Weights of a small audio embedding model: log mel input, held-out accuracy 98%.
Rows from block 4 of a small audio embedding model, named by matrix and row number. Rows with one number belong to one neuron. Each number is 128 + 24 x the weight over its row's rms, rounded and kept within 0 to 255. All counts start at 0. After the name is the row's rms in percent of the matrix's.
After each neuron's rows are labels from the 100 clips, of 14848, where the neuron reaches its highest value: "strongest on" is what is common among them. Only what is clearly more common there than usual is listed. The data: notes from a synthesiser with random patches. In brackets: how many of the 100.
# fc1: first MLP up (model.blocks.4.ff1.fc1.weight, 384x192), inputs 0-191
# fc2: first MLP down (model.blocks.4.ff1.fc2.weight, 192x384, transposed), outputs 0-191

fc1.160 128 [127 128 128 106 117 113 128 139 131 145 124 128 104 104 129 137 121  97 128 125 121 128 100 128 128 128 111 124 114 114 134 128 112 128 144 108 122 128 114 128 131 128 133 128 156 128 128 160 128 117 254 137 139 128  88 130  92 128 132 129 132 128 159  74  93 149 125  78 174 128 128 144 186 128  90 128 146 128 117  92 128 128 153 128 128 125 128 131 128 114 197  94 128 111 116 133 128 128 128 130 128 128 128 128 128  95 107 124 128 150 140 161 174 126 130 126 128 134 128 177 182 105 163 150 128 132 105 171  98 106 145 140 129 105 131 128 128 124 128 128  93 133 128 203  96 129 104 120 139 127 118 128 111 127 128  83 116 128 128 128 126 128 136 116 148 149  80 183 157 128  54 199 128 128 120 124 170 130  56 101 143 116 134 125 120 124 127 107 177 138 147 162]
fc2.160 135 [128 128 128 129 138 137 128  55 128 128  71 128 118 127 187 134  96 142 128 131 171 128 128 128 128 128  59 142 192 189 135 128 128 128 111 182 109 128 129 128 128 128 117 128 136 128 128  75 128 108 147 131 111 125 179 163 118 128 128 167  51 128  72 187 125 109 185 154  66 128 128 128  88 128 130 128  68 128 131 136 128 128 127 128 128 102 128  96 128 128 142  95 128 126 130 129  89 148 128 159 128 128 128 128 128 106 111 134 128 124 181 128 122 140 128 131 128 114  94 136 159 130 128 128 128 128 125 188 128 105 128 134 123 154 128 128 128  94 128 128 122 158 177 128 125 128 133 129 121 164 128 128 132 170 175 124 128 137 128 128 147 121 129 123 127 127 128 137 127 128 119  91 128  37 133 117  94 133 122 115 128 121 132 125 161 119 132 186 128 122 130 128]
strongest on: pitch class: D (50)

fc1.371 158 [127 128 127 170 125 154 128 181 165 162 121 128 128 144 199 128 126 119 128 128 151 135 149 128 128 128  96 151 101 115 168 128 116 128 121 129  84 128 128 128 129 128  60 128  82 128 128 141 128  92 130 162 154 168 130  93 102 128 192 129 120 128 171 140 128  87 145 139 114 128 128 143 128  99 124 128 135 128 131 116 129 128 153 128 128 101 128 208 128 153 123 140 143 123 127 189 122 128 128 143 103 128 128 128 128 128 115 122 128 126 121 128  93 102 128 167 128 119 189 142 151 188 139 128 130 132 124 128 166 211 129 128  62 128 132 128 128 107 128 128 120 140 143 151 129 128 111 128 132 131 128 130 138 196 198 133 136 128 128 128 123 104  55  94 127 170 128 106 128 128  94  94 128 119 106 160 144 130 135 148 139 137 129  86 114 119 128 133 129 128 139 154]
fc2.371 149 [128 128 128 157 102 120 128 143 128 126 163 128  84 123 127 128 116  90 128 128 142 128 102 128 128 128 129  99 112 133 125 128 187 128 128 120  93 128 121 128 122 128 128 128  67 128 128 184 128 130 129 128 181 129 130 118 139 128 126 128 128 128 161 128  41 156 177 128 126  83 128 124 104 165 175 128 123 128 109 186 128 128 127 128 128 125 128 107 128 128 128 205 128 131  96 128 103 146 128 134 127 128 128 163 128 128 128 149 128  83 128 128 126 121 128 135 128 125 127 124 163 127 128 128 128 128 130 138 131 125 129 130 153  89 130 128 128 141 128 128 127 128 129 161 105 128 111 120 140  72 128 128 129 119 152 216 128  81 128 128 158 105 143 128 128 127 128 127 128 128  98 160 128 124 235 125 119 116 187 124  99 109 103 211 149 101 153 128 130 133  63 128]
strongest on: bass register (73); inharmonic FM (31)

fc1.378 367 [128 128 128 128 134 123 128 129 128 120 118 128 156 111 137 121 130 133 128 128 133 128 129 128 128 128 121  91 128 118 142 128 139 128 125 133 113 128 129 128 147 128 127 128 114 128 128 234 128 120 140 156 116 111 129 115 188 128 179 150 123 128 136 133 128  87 127 128 185 128 128 102  94 189 126 128  80 128 167  95 128 128 128 128 128 129 128 126 128 128 118 128 128  89 100 241 167 128 128  88 124 129 128 128 126 127 128 136 128 189 128 128 115 114 128 106 128 151 164 109 127 127 128 128 128 128  86 107 134 125 128  79 146 128 138 128 128 128 128 128 128 140 128 129 140 128 128 128 127 131 128 128 132 128 255  28 194 129 128 128 117 129 175 147 128 136 128 128 128 128 129 129 128 128 144 113 103 125 143 133 160 128 129 198 128 128 117 128 125 128 129 128]
fc2.378 449 [128 128 128 143 128 128 128 128 128 128 132 128 200 127 123 134 128 166 128 128 128 128 246 128 128 128 128 127 128   6 114 128  47 128 128 128 130 128 128 128 144 128 128 128 146 128 128 138 128 126 163 126 129 120 179 118 127 128 151 114 130 128 231 138 128 147 104 128 102 128 128 147 163 128 128 128 125 128 123 128 128 128 126 128 128 127 128 117 128 128 182 128 128 128 127 128 128 147 128 228 128 128 128 128 128 128 128 128 128 128 128 128 146 143 128 137 128 137 128  88 132 129 128 128 128 128 134 128 128 128 128 128 120 210 128 128 128 128 128 128 128 128 128 124 127 128 110 123 126 128 128 128 137 128  96 129 131 128 128 128 128 128 128   4 128 131 128 125 128 128 136 140 128 162 131 128 128 135 139 128 118 128 126 128 214 124 122 128 137 125 125 128]
strongest on: bass register (77); inharmonic FM (58)

fc1.337 062 [128 128 128 148 129 174 128  64 128 160 158 128 121  25 112 152 130  84 128 132 132 129 194 128 128 128 161 125 145 122 110 128 166 128 202 128 154 128 113 128 128 128 118 128  77 128 128 152 128 130 128 128 129  97 171 208 135 128 127 104 128 128 136 129 162 124 104 109 133 128 128  83 127 165 112 128 110 128 110  68 128 128 136 128 128  91 128 135 128 128 107 127 128 138 130 129  91 118 128 130 127 126 128 129  34 128 135 128 128 134 132 128 181 103 128 116 128 128  99 108 127 128 128 155 128 137 128 127 119 108 131 125 132 137 128 128 128 134 128 128 114 141 128 126 126 128 143  16 128 135 128 128 129  55 138 135 127 121 128 128 128 131 143 109 122 140 171 100 128 128 134 108 128 128 128 107 195  97 104 128 128 128 102 133 128  88 160 126 128 144 131 135]
fc2.337 072 [128 128 128 128 128 142 128  56 128 119 129 128 126 145 129  48 125 220 128 128 128 128 128 128 128 128 130 128 128 130 147 128 128 128 127 128 128 128 128 128 128 128 129 128 128 128 128 165 128 119 127 128 128 151 104 111 167 128 128 123 134 128 129 128 116 154 128 137 128 128 128 128  40 133 130 128 118 128 151 127 128 128 137 128 128 124 128 123 128 128 128 168 128 127 127 118 121 124 128 128 221 128 128 172 184 216 128  87 128 128 128 128 128 122 128 183 128 227 163 100 154 129 128 166 128 128 128 116 161 177 125 128 121 128 128 128 128 128 128 128 128 128 128 138 101 128 103 107 136 100 128 128 106 125 137 129 144 129 128 128 148 128 129 129  98 127 128 127 128 128 128 128 128 125 108 127 130 103  35 128 144 117 125  29 125 128 154  94 170 124 168 128]
strongest on: noise (46)

fc1.48 251 [127 128 128 110 139 126 128 127 137 127 100 128 127 110 137  99 128 127 128  62 133 128 129 128 128 128 154 120 127 135 115 128 122 128 131 141 114 128 128 128 142 128 119 128 132 128 128  73 128  97 124 144 129 128 120 137 157 128  98 147 117 128 144 128  84 140 128 126 182 128 128  93 183 134 128 128 134 128 124 105 128 128  77 128 128 142 128 128 128 128  93 122 133 129 160 212 184 129 128 110 144 128 128 132 125 128 128 164 128 132 120 127 131 128 128 185 128 255 126  76 131 141 128 125 128 128 167 124 127 109 128 130 107 163 128 128 128 130 128 128 129 133 126  54 128 127 200 131 159 145 128 128 132 128 161  71 134 130 128 128 131 107 116 131 107 185 128 128 128 128 177 109 128 212 117 130 111 135  55 128 118 128 108 186 128 134 139 128 102 106 135 139]
fc2.48 216 [128 128 128 134 116 128 128 127 128 158 123 128 112 112 121 134 128 137 128 125 103 128 124 128 128 128 127 128 129 137 130 128 145 128 132 128 129 128 128 128 132 128 101 128 124 128 128 125 128 133 130 128 108 127 112 145 126 128 133 126 127 128 132 112 133 127 164 127 170 136 128 122 112 134 137 128  81 128 128 116 128 128 127 128 128 114 128 181 128 128 131 107 128 127   0 110 125 136 128  35 110 128 128 128 128 128 128 126 128 117 128 128 164 114 128 127 128 168 128 188 131 159 128 128 128 128 155 128 128 109 128 116 128 126 126 128 128 129 128 128 128 128 128 124 128 128  69 129 206 148 128 128 129 129 135 118 133 128 128 128 129 127 119 189 124 100 128 145 128 128 116 182 128 206 128 127 131 170 172 128 128 128 161 128 255 146  97 127 128 124 120 128]
strongest on: bass register (64); inharmonic FM (49)

fc1.145 154 [129 128 128  79 128  86 128 117 157 151 129 128 145  83 179 147 132 162 128 120  92 117 128 128 128 128 139 152  43 128 140 128 193 128 131 128 128 128 147 128 129 128 109 128 102 128 128 126 128 127 121 121 128 129 113 153 196 128 236 132 139 128 130 138 131 124 128 129 123 128 128 125 128 137 131 128 122 128 120 133 128 128 151 128 128 157 128 145 128 128 165 128 132 129 173 130 129 127 128 135 128 126 128 127 128 141 140 127 128  92  98 139 194 154 128 145 128 209 128 128 128 208 169 128 128 128 129 128 128 141 128 159 128 130 127 128 128 145 128 128  79  89 102  49 140 126 166 174 135 109 126 128 128 128 133 114 128 142 128 128 124 109 123 102 182 128  79 129 128 128 129 107 128  56  96 128 127 126 132 112 124 127 113  62 128 128 128 125  99 128  82 128]
fc2.145 101 [128 128 128 127 129  54 128 132 128 136  98 128 128 244 128 150 128 128 128 130 131 128 124 128 128 128 146  90 185 128 128 128 144 128 128 138 119 128 111 128 130 128 100 128 125 128 128 115 128 130 113 124 126 152  86 130 112 128 128 136 127 128 147 138 182 128 135 128  90 141 128 128 141  98 125 128  80 128  99 131 128 128  93 128 128 120 128 136 128 128 128 124 128 128 113 112 128 116 128 126 132 128 128 173  89 134  75  75 128 113 128 131 129 129 128 128 128 127 128 196 129  76 128 128 128 128 132 160 115 123 128  91 132 127 132 128 128 165 128 128 154 131 128 136 180 128 129 122 131 226 128 128 113 128 124 131 129 134 128 128  32 133 128 124 129 135 128 133 128 128 128 128 128  44  18 137 126 117  67 128 118 128 122 125 113 123 134 125 171 128 125 128]
strongest on: glide (54); pitch class: E (38); square (28)

fc1.150 098 [128 128 128 128  98  94 128 100 128 111 101 128 127 120 111 128 128 100 128 111 167 128 113 128 130 128 117 107 128 127 128 128 128 128 126 128 122 128 134 128 161 128 114 128 130 128 128  96 128 128 213 118 131 152 149 132 127 128 101 130 125 128 122 115 130  96 131 122 131 128 128 129 142 160 137 128 161 128 129 114 124 128 124 128 128 228 128 130 128 128 128 150 128 161  87 128 153 128 128 134 128 236 128 128  74  72 128 210 128 119 110 133 100 104 128  83 128 128 128 192 212 128 128 150 128 127 133 127 144 142 109  90 141 114 151 128 128 200 128 128 160 180 128 132 130 128 100  90 111 128 133 128 127  90 128 128 166 128 128 128 121 177 161 123 114 137  95 128  92 128 185 125 128 144 128  95 128 152 125  74 117 128 134 129 128 125 102 127 125  99 145 128]
fc2.150 085 [128 128 128 137 129 223 128 128 129 136 139 128 128 179 128 127 123 128 128 129 170 128 128 128 128 128 128 137 179 129 130 128 128 128 128 128 128 128 128 128 130 128 157 128 123 128 128 107 128 191  93 128 122 167 129  44 128 128 128 127 118 128 123 128 124 113 127 118 129 127 128  47 100 176 127 128 129 128 128 130 128 128 129 128 128 128 128 121 128 128 128 128 128 128 127 130 151 121 128 100 124 163 128 128 121 128 128 126 128 127 128 128 171 105 128 124 128 133 129 117 171 134 128 128 128 128 128 140 132 129 119 114 129 129 152 128 128 132 128 128 128  80 128 124 170 128 144 127 131 128 128 128 157  40 128 137 133 128 128 128  10 128 128 128 159  90 128 128 128 128 123 121 128  93 186 113 157 129 129 128 128  80 128 128 153 203 255 128 128 128 127 128]
strongest on: low-pass (56); bass register (55)

fc1.309 131 [139 128 103 138 136 161 128 140 128 154 128 128 152 138 147 142 125 133 128 131 126 128 133 128 127 128 169 114 131 172 126 128  88 128 169 176  98 128 177 128 130 128 126 128 121 128 128 110 128 126 176 147 132  86 139 142  74 128 130 128 121 128 127 130 176 129 136 135 148 128  98 132 105 147 122 128 136 128 121 136 128 128 134 128 168  73 128 125 128 128 109  34 132 255 168 137 204  89 128 141 129 130 128 127 133 157 127 129 128 134 129 146  98 125 125 147 128  99 136 141 116 130 132 127 128 163  99 115 131  43 128 127  83 114 123 128 128 112 128 128 100 108 106 149 129 121 112 127 132 130 128 128 182 136  83 124  95 117 128 128 152 165 127  98 122 154 135 149 138 128 106 181 128 159 128 100 134 116 134 130 118 128 149 134 128 117 144 150 143 115 130 128]
fc2.309 145 [128 128 128  69 150  81 128 121 133 130 122 128 124 207 129 128 113 134 128 135 124 128 168 128 128 128 128 158 104 125 145 128 101 128 160 128 107 128 130 128 120 128 125 128 128 128 128 127 128 126 132 130  67 119 137 183 128 128 183 121 137 128 134 114  27 121 128 125 115 128 128 129 124  88  83 128 145 128 125 123 128 128  94 128 128 124 128 128 128 128 130 128 128 137 128 127 144 145 128 112 149 128 128 129 129 130 132 197 128  75 128 128 127 255 128 113 128 128 127 130  99 116 128 135 128 128 129 132 128 138 171 147 129 115 118 128 128 148 128 128 109 128 114 131 125 128 132 128 184 121 128 163  92 127 126 128 139 129 128 128  96 128 130 121 116  91 125 151 131 128 170 120 128 100 152 125 121 152 102 128 191 132 214 130 130 130 138 126  44 128  83 125]
strongest on: inharmonic FM (34)

fc1.117 216 [126 128 128 169  82 128 128 227 133 107 133 128 125 123  56 115 130  83 128 131   7 128 127 128 128 128 156 172 110 109 152 128 132 128  98 128 126 128 142 128 128 128  64 128 163 128 128 136 128 142 130 133 101 128 130 136 101 128 120 157 177 128 128 147 112 136 128 148 117 128 128 144 166 142 131 128  93 128 134 126 128 128 127 128 128 124 128 114 128 128 125 127 130 125 152 125 131 128 128 156 128 128 128 128  87 128 128 255 128 178 145 135 127 126 128 164 128 130 131 132 143 129 128 132 128 133 128 115 173 113 129 131  60 121 113 128 128 128 128 128 136 131 144 126 128 128 131 119  54  98 128 130 130 134 126 129 127 133 128 128 127 130 127 128 107  88 103 129 138 128 135  33 128 126 114 141 143 153 162 102 127 127 126 123 128 112 133 128 121 129 111 128]
fc2.117 255 [128 128 128 194 112 126 128 124 128 128  93 128 124 130 124 143 126 130 128 131 119 128 122 128 128 128 125 157 135 117 108 128 129 128 129 126 128 128 172 128 130 128 129 128  80 128 128 112 128 129 131 128 138  62 121 126 101 128  88 166 119 128 130  91 131 127 130 128 141 130 128 142 116 130 141 128 122 128 133 132 128 128  82 128 128 112 128 113 128 128 128 128 128 115 128 128 130  98 128 107 128 128 128 128 110 142 128 124 128 132 128 128 168 125 128 128 128 134 129  80 149 171 128 128 128 128  37 127 255  90 128 142 130 100 128 128 128 128 128 128 127 128 128 109 180 128 137 126 125 129 128 128  99 134  97 123 114 138 128 128 162  95 116 127 133 150 128 130 128 128 134 123 128 128 144 108 101 125 145 128 125 128 134 128 114 123 131 128 122 100 127 130]
strongest on: glide (100)

fc1.77 205 [131 128 128 144 104 126 128 166 159 135 166 128 126 122 185 130 128 105 128 132 124 128 137 128 128 128  70 101 119 156 129 128 106 128 123 114 129 128 137 128 130 128 129 128 147 128 128 165 128 128 132 105 148 127 135 139 125 128 187 129 166 128 126 140 116 120 126 141  75 128 128 133  72  96 133 128 150 128 214 141 128 128 160 128 128 131 128 120 128 128 147 125 128 120 129 134 115 132 128 133 105 114 128 129 114 147 114 156 128 133 129 128  66 133 128 140 128 169  85 175 152 131 129 128 128 128  77  88 130 132 128  97 183  78 128 128 128 112 128 128  65 117 124 134 168 128 204 132 164 139 128 128 139 121 199 138  97 130 128 128 104 147 125 142 103 128 128 122 150 128 130 128 128 125  33 118 220 126 113 103  92 128 148  81 128 175 129 151 134 131 159 128]
fc2.77 212 [128 128 128  51 128 160 128 128 123 132 117 128 135 137 148 128 128 117 128 131 156 128 126 128 128 128 126 128 123  94 127 128 126 128 128 112 170 128 122 128 137 128 128 128 121 128 128 124 128 127  95 128 111 129 129 180 166 128 126 131 143 128 123 131 122 123 127 128 138 128 128 127 131  70 130 128  96 128 116 123 128 128 138 128 128 128 128 130 128 128 110 107 128 129 146 127 128   0 128 110 123 128 128 128 100 192 128  87 128 129 125 128 115 106 128  71 128 126 114 133  78 127 128 128 128 128 156 171 133 138 124 127 130 128 101 128 128 133 128 128 125 128 128  69  33 128 133 128  97 159 128 128 120 189 143 165 125 128 128 128 169 146 117 207 129  71 128 128 131 128 131 111 128 128 125 157 143 203 129 128 129 132  94 128 145 127 229 128 137 122 131 126]
strongest on: hard sync (35)

fc1.171 150 [134 128 128 127  84  96 128  79 120 117 165 128 132 129 176 137 144 129 128 134 129 143 128 128 138 128 179  73 170 128 100 128 140 128 147  95  93 128 102 128 129 128 124 128 165 128 128 123 128 182 138  83 144 135  98 141  95 128 152 210 138 128 144 126 157 128 126 124 130 120 124 138 128 205 110 128 158 128  96 128 128 128  92 128 127 128 128 128 128 128 128 120 128 105 177 214 113 126 128 128 127 128 128 156 129  64  57 114 128 130 118 136 126 138 128 117 128 201 180 155 175 139 132 186 128 126  94 141 114 128 141 142  37 125 128 128 128 113 128 128  94  99  81 127 135 124 167 131 102 128 125 128 130 130 120 139 134 125 128 128 128 117 160 116 156 138 129 117 128 128 103 159 128 151 140 110 141 117 128 130 158 145  99 129 128 153 136 110  99 129 131 128]
fc2.171 150 [127 128 128 128 180 126 128 125 135 142 161 128 123  93 104 140 126 128 128 128 125 128 137 128 128 128 128 185 128 128 148 128 127 128 126 144 130 128 109 128 100 128 128 128 150 128 128 130 128 149 122 125 118 121 127 217 130 128 112 128 128 128 112 189 129 128 139 128 123  66 128 131 111 124 131 128 126 128 123 125 128 128  64 128 128 141 128  73 128 128 128 133 128 129  94 129 132 132 128 109  60 128 128 128 135  94 130 147 128 124 128 128 121 113 128 116 128 140 139 151 108   0 128 128 128 145 129 132 128 141 128 129 227 127 128 128 128 122 128 128 125 128 128 128 200 128 128 128  76 119 128 127 139 135 127 243 120 129 128 128 124 180 128 127 127 129 128 136 126 128 124  86 128 168 120 110  98 127 139 128 132  96 133 126 133 148 210 130 111 128 128 126]
strongest on: low-pass (57); text has "register" (54); noise (39)

fc1.202 116 [115 128 128 136 148 128 128 126 147 126 127 128 128 131 133 102 128 126 128  99 118 128 132 128 128 128  32 128 149 124 129 128 128 128 131 128  77 128  52 128 123 128 158 128 121 128 128 125 128  80 111 127 139  94  83 137 131 128 123 115 163 128 154 132 176 135 205 147 129 128 128 118 115 130 128 128 159 128 124  68 128 128 160 128 211 123 128 131 128 149 128  86 128 147 129 135 167 186 128 114 128 129 128 126 127 213 130 130 128 137 129 119 128  95 136 150 128 128  43 127 130 112 124 127 128 134 132 129 129  87 128 160  93 140 113 128 128 138 128 128  39 131 146 104 130 128 128  73 128 128 131 169 130 132 142 127 152 114 128 128  94 142 147 168 150 137 125 128 128 128 130 119 128 134 112 107 126 110 130 107  95  69 163 125 128 119  66 144 128 119 148 128]
fc2.202 095 [128 128 128 128 128 127 128  89 128 137 122 128 126 161 129 100 129 117 128 115 126 128 127 128 128 128 117 133 185 126 127 128 164 128 203 128  83 128 128 128 128 128 128 128 127 128 128 124 128 134 133 106 125 166 133 126   0 128 121 128 128 128 118 129 120 126 156  26 132 154 128 135 114 152 106 128 159 128 126 129 128 128 128 128 128 129 128 129 128 128 134  79 128 102 124 131 132 126 128 185 129 128 128  55 121 128 114 127 128 120 128 128 128 125 128  97 128 128 134 127 128 133 152 128 128 128 128 128 141 128 171 122 152 129 111 128 128 151 128 128  63 128 128 124 127 128 124 128 127 142 128 128 127 163 138 130 129 128 128 128 156 129 138  80 140 139 128 127 128 128 129 138 128 141  10 137 129 152  88 122  53  73 119  83 128  86 169 144 160 117 128 128]
strongest on: pitch class: D (30)

fc1.90 158 [128 128 128 145 119 133 128 158 123 121  47 128 128 129  66 140 134 130 128 154 127 128 130 128 123 128 101 118 136 122 117 128  85 128  89 149 105 128 146 128 132 128 187 128 110 128 128 147 128  40 114 178 109 219 128 132 126 128 129 175 126 128 169 129 135 126 125 131 102 135 127 118 147 107 132 128 165 128 133 144 128 128 131 128 132  95 128 145 128 128 144 169 128 191 127 125 189 128 128 120 150 128 132 127  80 121 112 141 128 138 128 112  65 147 128  91 128 120 128 154 127 122 128 128 128 150 115 151 129 140 128 154  61 130 125 128 128 120 128 128 171 128 131 192 102 128 205 115 112 136 116 128 128 108 117  65 127 139 128 128 124 110 132  78 149 141 126 128 128 128  77 128 128  92 128 110 142 131 107 132 125 130 129 121 128  71 131 137  67 129 106 128]
fc2.90 146 [128 128 128 127 123 191 128 128 129 124 165 128 101 166 139 134 165 112 128 127 135 128 124 128 128 128 108  82 134 127 157 128 128 128 128 127 160 128 131 128 122 128 156 128 128 128 128 115 128 132 194 128 117 119 129 126 114 128 129 126 180 128 142 126 145 125 150 160  82 131 127 128 185 139 113 128 143 128 131 127 128 128 105 128 128 130 128 134 128 128 139 128 128 118  58 131 184 136 128 128 168 129 128 131  99 228 128 180 128 147 141 128 125 133 128  60 128 155 164  64 128 149 128 128 128 128 128 127  57 169  84 196  74 127  77 128 128 129 128 128 128 127 128 128  79 128  64 125 144 133 128 128 131 128 174 124  89 157 128 128 104 127 128  93  80  84 128 128 128 128 126 123 128 159 117 128 108 121 197 128 131 134 107 140 129 126 128 128 137 129 167 127]
strongest on: inharmonic FM (45)

fc1.335 228 [128 128 128 127 149 114 128 120 129 128 113 128 130 128  83 128 128 123 128 128 126 128  88 128 128 128 123 127 128 132 128 128 128 128 128 132 127 128 130 128 132 128 118 128 154 128 128  98 128 129 117 154 103 126 127 164 130 128 137 146  60 128 133 121 169 195 117 126 162 128 128 138 100  73 125 128  45 128 136  85 128 128 217 128 128 145 128 113 128 128 128 136 128 116  57 147 120 131 128 139 128 128 128 128 134 126 128 128 128 207 134 128 222 100 128 130 128 131 128 118 181 118 128 126 128 127 138 143 127 124 128 109 107  87 134 128 128 108 128 128 136 129 128 149 130 128 127 128  89 127 128 128 125 140 248 116 102 129 128 128 104 104 152 185 130 169 121 128 123 128 135 152 128 109  92 148 207 128 139 128 121 128 115 170 128 133 126 117 185  88 128 128]
fc2.335 281 [128 128 128 145 142 129 128  90 128 131 128 128 115 123 158 177 128 127 128 119 129 128 202 128 128 128 128 115 128 128 132 128 164 128 128 128 134 128 129 128 164 128 128 128 122 128 128 151 128 141  93 126 128 124  98  83 130 128 130 136 188 128  93 128 128 132 109 143 130 128 128  80 125 124 138 128 129 128 123 128 128 128 128 128 128 114 128 115 128 128 126 184 128 128  81  90 129 128 128  39 131 128 128 128 129 129 128 102 128 127 128 128 128 142 128 133 128 109 129 143 112 126 128 128 128 128 139 125 129 135 128 134 122 115 128 128 128 128 128 128 137 128 128 118 152 128 114 130 125 130 128 128 128 128 121 136 111 128 128 128  68 142 128  37 122 128 128 129 128 128 120 146 128  94 120 127 152 114 129 128 122 130 115 128   0 113 125 128 129 237 124 128]
strongest on: bass register (77); ring modulation (41)

fc1.99 079 [128 128 128  90 104 138 128 128 129 129 128 128 128 154 128 174 128 128 128 148 130 128 119 128 119 128 128 128 121 129 180 128 138 128 171  98 202 128 128 128 124 128 134 128 128 128 128 124 128 190  79  92 146 103 123 198 128 128 160 137 105 128 128 236 128 163 116 128 132 128 128 146 128 137 208 128 128 128 149  94 128 128  21 128 103 164 128 128 128 128 130 171 128 129 128 128 124 128 128 109  92 128 128 128 131  69 123 128 128 128 140 128 112  69 128 129 128 162  70 148 127 166 128 128 128  91 101 128 145 128 117 130 129 128 127 128 128 141 128 128 114 138 128 132 128 128 130 129  87  64 128 128 128 128 128 123  70 131 128 128 127 100 128 128 105 128 128 128 121 128 156 128 128 169 132  89 177  59 128 128 126 136 129 153 128 123 143 128 101 129 149 128]
fc2.99 087 [128 128 128 128 129  85 128 125  79 130  86 128 130 128 158 109 128 128 128 127 105 128 128 128 128 128 119  84 241 128  86 128 128 128 128 128 145 128 128 128 128 128 128 128 128 128 128 106 128 128 223 128 128  65 128 128  69 128 151 128  93 128 128 175 121 128  82 129 179 128 128 124  85 183 136 128 120 128  27 128 128 128 128 128 128 128 128 126 128 128 129 242 128 108 128 128 128 128 128 128 128 128 128 128 128 128 164 128 128 126 128 128 139 134 128 171 128 128 128 128 128 105 128 128 128 128 128 156 128 158 128 164 160 128 128 128 128  83 128 128 137 128 128 127 132 128 128 128 118  53 128 128  67 128 128 128 113 128 128 128 103 128 133 128 182 109 128 128 128 128 129 128 128 144 128 193 128 128 100 128 128 128 129 124 128 128 128 107 138 128 148  87]
strongest on: noise (54)

fc1.76 113 [128 128 128 127 131 138 128 129 129 110 128 128  84 136 128 127 102 130 128  68 128 128 128 128 128 128 117 101  88 129 161 128 137 128 135 135 131 128 121 128  46 128 103 128 128 128 128  98 128 139 166 123 128 128 111 150 131 128 128 128 141 128 120 167 128 141 128 138 107 128 128 125 143 128 130 128 134 128 116 137 114 128  90 128 116 101 128 120 128 128 108 116 128 128 119 115 153 151 128 128 124 128 128 135 143 116 128  92 128 108 128 128 124 155 128 128 132 131 157 119 128 111 128 128 128 128 139 204 188 217 128 163  73 124 117 128 128 128 128 128 132 194 152 132 138 158  21 128 130 172 128 128 128 165 157 153 145  87 128 122 132 129 128 108 138 129 120 125 128 128 147 129 128 147  93 112 138 128 143 149 124 135   0 162 128 126 138 127  96 162 131  86]
fc2.76 107 [128 128 128 128  96 127 128  81 128  86 128 128 121 128 129 129 128 201 128 108 136 128 131 128 128 128 128 131 185 139 128 128 128 128 128 128 135 128 129 128 125 128 128 128 138 128 128  65 128 174 148 128 123 131 128 125 122 128 168 132 120 128 128 242 134 116 136 129 119 117 128 127 130 134 128 128 128 128 214 129 128 128 128 128 128  59 128 128 128 128 128 128 128 125 129 127 128 116 128 111 169 128 128 128 130 206 128  70 128 133 129 128  55 129 128 123 128 161 182 130 122 128 128 128 128 128 177 128 143 128  87 127 109 145 128 128 128 127 128 128 127 128 128 123  90 128  36 103 128 124 128 128 128 180 126 134 128 128 128 128 145 117 130 128 187 127 128 124 128 128 128 118 128 174 164 185 127 158 128 129 207 128 127 128 127 128 138  76 126 128  84 128]
strongest on: inharmonic FM (29); pitch class: E (25)

fc1.244 133 [115 128 127 127 143 134 128 122 151 133  89 128 127  52 114  88 134  93 128 142 135 128 142 128 128 128 123 159 140 206 129 128 106 128 121  74 104 128  93 128 123 128 130 128 128 128 128 133 128  74 128 134 119 173 129 127 150 128 134 121 130 128 128 139 130 113 131 187 143 128 134 151 137 125 121 128 150 128 243 129 128 128 134 128 128 128 128 129 128 128 142 115 128 134 125 129 118 129 128 128 129 128 128 128 100 152 123 185 128 156 130 128 123 129 128 133 128 106 133  34 106 192 156 132 128 123 131 135 118 157 163  87 125 138 141 128 128  27 128 128 102 128 128  71 155 128  70 127 125 156 129 128 128 128 131 126 127 127 128 128 131  88  77  72 133 188 128 127 128 128 124 128 128 121 121 124 132 140 126 126 142 129 142 128 128 177 159 154 128 131  81 128]
fc2.244 133 [128 128 128 118 125 201 128 150 130 128  79 128 119 131 152   0 101 128 128 128 128 128 118 128 128 128 127 186 128 233 128 128 135 128 130 129 121 128 128 128 131 128 128 128 127 128 128 144 128 122 130 129 112 169 162 128 110 128 113 128 123 128 157 120 124 118 143 128 132 131 128 142 137 126  81 128 150 128 111 121 128 128 129 128 128 104 128 121 128 128 114 128 128  88 127 127 126 127 128 128 127 126 128 126 126 128 156 214 128 140 127 128  93  61 128 128 128 134 132 125 108 124 128 128 128 128 128 199 129  37 126 106 200 128 129 128 128 128 128 128 125 153 129 128 126 128  80 128 142 106 128 128 117 123 150 129 136 125 128 128 146 138 109 128 121 193 129 131 127 128 104 166 128 133 130 108 131 155 128 128 128 129 131 129 128 118 176 125 128 133 123 130]
strongest on: low-pass (50); noise (44); resonance (39)